{"encoder_arch": "efficientnet", "model": "segmentation model", "dataset": "rosettes with rotational symmetry", "train_examples": 195000, "image_size": 48, "crop_scale_min": 0.8, "horizontal_flip": true, "translate": 0.12, "num_classes": 2, "encoder_norm": "batchnorm", "encoder_activation": "relu", "encoder_channel_attention": "se", "encoder_drop_path": 0.2, "encoder_depths": [2, 2, 5, 2], "encoder_kernel_size": 5, "encoder_stem": "deep", "encoder_expansion": 3, "encoder_widths": [32, 48, 72, 104], "decoder_norm": "groupnorm", "decoder_activation": "leaky_relu", "decoder_weight_standardization": true, "decoder_widths": [64, 128, 128, 128], "decoder_blocks_per_level": 3, "decoder_block": "plain", "decoder_attention": false, "decoder_upsampling": "nearest_conv", "init": "torch_default", "residual_init": "scaled_by_depth", "optimizer": "normuon", "muon_scale": "original", "learning_rate": 0.017, "momentum": 0.9, "nesterov": false, "orthogonalizer": "polar_express", "adamw_lr_other_params": 0.00071, "max_grad_norm": 1.0, "gradient_noise": 0.1, "ema_decay": 0.99, "max_steps": 8200, "batch_size": 256, "epochs": 10.8, "lr_schedule": "cosine", "final_lr_fraction": 0.1, "warmup_steps": 410, "weight_decay": 0.03, "adamw_weight_decay_other_params": 0.05}
Rows from block 7 of the decoder of a small segmentation model, named by matrix and row number. Each number is 128 + 32 x the weight over its row's rms, rounded and kept within 0 to 255. All counts start at 0.
After each channel's rows are labels from the 100 images, of 14848, where the channel reaches its highest value: "responds to" is what is common among them. Only what is clearly more common there than usual is listed. The data: rosettes with rotational symmetry.
# conv: 3x3 conv (decoder.decb.1.2.conv.weight, 128x128x3x3, standardized in use, each kernel summed), inputs 64-127

conv.10 [146  76 129 106 144 134  99 160 143 146 138 195 140  76  84 122 130 150 101 121 134 138 134 146 135  86 114 139 110  93 103 136 105 147 167 151 124 139 122 101 186  72 132 125 125 156  50 139 152 150 118 175 135 101 166 111 131 124  87  85 168 111  93 149]
responds to: mirrored; six-fold

conv.24 [123 166 175 110 133 151 150 150 107 117 178 190 159 131 113 119 236 163  89  86  58 228 147 175  69 168 152 113 159  48 158 113 124 149 113  76 184 130 106 149  97 128 101 104 153 106 123 155 144  96  93  91 147  77 183 165 124 105 116 174 125 108 116 107]
responds to: dark; six-fold

conv.63 [148 149 154 126 138 204 147 171  95  33 139 131 119  72 183 133 110 157 150 159 167 180 151 151 144 219 111 129 121 191 183 173 101 120 120 103 140  94 129 124  73 126  78 100 129 117 137 110 174 149  98  94  73 116 134 126 157 159  96 149 138 123  70 113]
responds to: pinwheel; six-fold

conv.107 [116 138 101 122 105 119 134 166 157 127 128 114 120 136 104 132 106  91 159 109 101 123  87 163  83 112  84 101 122 125 101 158  59 129 147 163 151 188 164 153 128 134 211  83 161 160  99 161 122 204 143 154 182 115 147  73 172 176 145 152 142 154 153 141]
responds to: ten-fold

conv.116 [156 111 138 115 141 125 133 138 193 138 130 148 105 162 105 161 138 135 156 158 119 149 122 171 116 162 141 176 143  71 131 117 144 168 182 151  83 119  99 128 104 126 101  70 168 155 155 163  98 151 137 104 112 145 178 144 208 144 130 127 111 142 164 196]
responds to: ten-fold

conv.15 [159 126 134 177 130 173 152 160 166 121 106 119 139 150 151 117 124  53  96 103 126 121 143  74 149  84 154 119 120 146 194  63 110 151 152 136 151  94 152  74  80 110 113 149 114 105  64 192 152 109 121 114 180  81 145 140 119 140  86  63 157 163 124  85]
responds to: four-fold

conv.66 [129 118 163 151 137 171 197 196 128 206 161 117 184 152 178 142 172 148  90 144 108 127 164 146 192 158 148 132 136 161 104  73 110 174  99 157 143 129 164 144 181 113 117 138 140 107 111 149 122 126 111 147 116  61 175 110 178 148 119 160 187 185 145 131]
responds to: mirrored; pastel

conv.0 [110 119 112 134 159  72 147 136 152 148  96 137 130 169  93  92 200 182 184 133 118 150  54 178 121 140 108 112 180 151 110 152 128  91 137 117 122 119 105 118 114 127 171 108 184 155 116 152  95 137 170 138 134   0 105 119 112 115 104 174 156 133  94 132]
responds to: grey

conv.59 [155 120 112 119 126 147 152 149  90  49 154 110 100  97  90 152  84 123 162 137 140 112 115  81 180 188  96 181 139  95 128 150 123 106 121 140 147  99  97 128 125  51  98 126 155 115 128 160 129 140 164 131 147 123 145 119 164 109 139 167 105 163 101 126]
responds to: five-fold

conv.87 [ 95 159 102  90  97 153 139 116 134 136 113 159  84 150 144 100 219 117 114  95 109 156 102 161  57 145 168 152 143 113 161 129  87 133 143 139 210  81 135 148 128 105 173 127 123 135 180 117 194  88  84 109 134  78 141 137 129 143  93 165 179 173 104 138]
responds to: ten-fold

conv.57 [124 151  97 170 128 178 146 155  90 109 138 125 100 149  60 121 119 143 125 125  69  72 112 155 163  92 101 165  77 156 170 159 131 171  76 157 142 107 124 127 146 197  80 152 170 190 175 202 127 129 117 175  97 161 165 118 158 135 144 147 108  85 130 146]
responds to: pinwheel

conv.92 [113  48 168 116 142  97 151 181 164  70  83  90  93  78 136 117 134  93 190 189 169 122  71 123 108 115 134  94 110 113 123  97 185 151 131 123 135 112 128 159 121  74 103  90 198 150 119 172 172 148 116 121 132  74  82 160 131 129  82 150 131 138 164 170]
responds to: pinwheel; three-fold

conv.18 [159 118 163 123 101 136 169 116 142 152 169 111 130 120 155 137 172 116 143  90 121 148 123 111 155  62 191 120 184 146 112 122 122 121 116  65 158  95 105  71 108 129  77 124  80  64 143 127 128 113  65  87 159 120 106 101 119 119 112 100 156 165  67  50]
responds to: four-fold

conv.100 [147 118 134 115 132 118  98 154 140  94 135 134 142 135 111 109 171 146 134 166  94 145 120 119 148 189  82 129 122  88 107 148 153 150 188 184 196 156 145 163  98 119 157  88 169 121  94 150 124 169 193 123 151 135 153  64 171 170 214 104 122 152 139 204]
responds to: eight-fold

conv.55 [152 152 102 117  83 198 132 131 140 120 132 116 149 121 146 139 109 214 110 198 111 129 136 134 145  73 120 149  93 165 115 107  89 101 100 150 119  93 142 207 108 105  62 107 138 145 141 126 138 120  92 169 101 148 157  83 187 122 178 108 116 120 153 102]
responds to: six-fold; dark; five-fold

conv.72 [190 140 108  98 104 134 136 105 166 187 197  78 151 111 133 159  94 130  92 172 124 118 110 183 162 171 118 122 103 133 164 155 143 170 165 108 105 181 133 178 132 142 100 118 178 105  82 196  93 156 104 114 157 102  76 117 106 138 163 193 177  70 100 202]
responds to: dark; three-fold

conv.112 [135 114 167 196 153 160  80 116 106  87 183 146  98  80  88 113  64 121  98 102 110 119 143 131 111 151 143 172  79 121 113 112 119  68 136 119 116  39  56 110 144 133 133 157  94 133 115  99  81 122 144 163 126 108  65 127  74 138  90 130  62 132  49  97]
responds to: mirrored; five-fold; six-fold

conv.114 [140 114 124 149 171 126  80 107 160 121 156 104 165 191 127 134  88 190  96 119 171 101 117 136 124  56 131 101 124 165 186 122  68 109 103  70 115  98  71 153 137  76 152 113 132 151  80 124 111 118 120 132 135  95  55  64 113 109  84 138  63  85  96 133]
responds to: five-fold

conv.69 [111 125 122 189  97 112 136 191  84 108 153  41 129 159 137 127 149 202  93  88 126  86 112 131  74 146 141 105 120  95  87 156 143 120 164 118 131 101 153 128 175 202 113  96 117 204 102  66 130  89  98 119 108 149 143 100 124 140 137 116 185 132  49 125]
responds to: five-fold; six-fold

conv.60 [193  82 155 141 119 136 146 115  99 155 146 120 125 155  82 101 137 138 149 156  64 199 100 170 189 155 145 154 127 202 197 104 101 110 108 127 176 176  82 184  76 173 117 134 182 126  91  82 129  94 106 100 131 111 142 144 145 111 119  88 185 147 122 110]
responds to: grey

conv.58 [103 122 167  87 129 163 114 159 140 109 148 123 112  81  75 117 101 201 141  93 119 115 109 133  87 131 132 119 103 158 133 148 114 120 148 162 121 141 144  94 219  87 149 146 107 119 127  96  67 100 138 149 107  72 138 103 123 117 172 128 139 108 118  74]
responds to: seven-fold

conv.19 [136  88 100 139 174 116 116 137 107 113  36 101 129 162 163 148 101  77 101 104 118 140 101 118 134 140 133 167  99 113 116 129 110 131  88 143 150 138 123  90 114 113 147  74 159 149  93 206 166 111  88 145 136  41  91 131 130 154 112 128  89 141 132  79]
responds to: off centre; three-fold; four-fold

conv.7 [ 85 102 148 133 124 123  93  99 110  94  75  87 145 137 111 198 147 133 144 159 154 155 141 109  57 158 126  99 165 111 111 133 185 151 129  83 119  97 122 172 112 144 112 178 105 103 124 141 181  98 140 122  98 138  91  78 108 125 146 150 125  97  82 157]
responds to: four-fold; three-fold

conv.70 [ 84 119 116 136  89 138 157 163 153 184  90  74 124 105 165 173 150 157 174 140 119  81 147 131 116 114 167  95  95 115 160 127 165  70 128  94 182  73 174  94 138  65 141  30 113 124  66  75 121 145 181 136 145 109 121  87  93 182 101  84 109 135 122 124]
responds to: three-fold

conv.34 [116 126 196  87 115 142  98 120 130 174 129 117 180 187  94 142  49 120 128 131  95  94 105 103 130 183 182 133  90 100 127 102 143 120 121 120 151  74 130 103 100  73 167 169 137 168 128 115 143 122 153 124  94  88 137 207 120  97 146  81 157 180 170 120]
responds to: pinwheel

conv.33 [152 106 169 135 152 140 138 167 167 127  91 104 117  67 147 108 106 176 133 126 121 177 101 163 176 113 106 214 167 149 167  85 107 133 125  99  93 148 101 137 106 154  99 172  41  77  93 117 105 100  85 147  85 122 149  79 156 148 125 133 115 147 100 102]
responds to: six-fold

conv.108 [127 164 151 152  95 133 184 140 165 212 144 174 109 132 165 138 148 130 133 132 114 156 158 158 152 132 114 103 112 126 196 164 184 103  68 190 109  96  81 209 175  60  69 131 171 102 168  80 108 113 103 126 173 132  94 168 106 125 108 135 142 117 139 154]
responds to: mirrored; dark

conv.95 [177 134 159 134 167 133 123 109 150 111 125 116 162 158 114 127  99 188 126 138 116  99 123 159 181 126 174 197 193 118 122 103 145 129 100 115 135 138 123  76 109 141 101  83  87 165 135 124 139  83  99 103 135 125 160 110 140  67 113 109 137 131 127  88]
responds to: four-fold

conv.23 [147 204 115 155 147 174  99  94 113 147 125 140 121 131 217  83 131  83 129 133  88 137 115 170  68 105 130 107 116  93 148 119 115 131 116 133 118 160 150 160  83 160  30  98 117 114  81 131 155 159  96 113  91 153 190 125 101 119 113 130 162 106 143 179]
responds to: three-fold

conv.90 [156  80  54 127 115 144 150 116 121 143 118 108 137 106 128 167 100 126  72 130 156 130 124 136  84 149 117 174 177  93 102  87 119 105 162 169 181 102  92 122 148 126 160  97 100 145  77 119  84 121  80 105 129  74 121 100 126 188  82 162 174 158  67  62]
responds to: pinwheel; four-fold

conv.39 [156 157 136 165 108 143  85  99 129  56 132 173  87 171 151  97 170 183 153  86 143 150 145 152 130 100 120 107  72 105 127 171 139 149 124 137 102 112 158 150 153 138 147 149 118 157 210  98 150 133  81 118 124 110 129 162 123 117 115 188 177 176 122 114]
responds to: off centre

conv.124 [147 158  60 119 164 179  99 120 134  76 147 131  73 101  82 152 105  81 116 126 122 152 176 174 112 154 130  65 111  99  94 125 121  97 143 141 109 113 106 175 166  89 165 108 126 128  36 145 114 151 143 143 122 104 117 187 173 163  89  61 115 144  65 137]
responds to: pinwheel

conv.84 [165  65 173  85  94 176 181 146 132 123 138 147 137 131 138  92 158  90 158 148  81 102 147  83 133 119 134 139 119 118 117 121 162 134  45 151 109 101 160  84 127 122 130  99  18  98  96 138  71  92 101 170 153 116  90 145 120 119  67 100 133 103 113  96]
responds to: mirrored; five-fold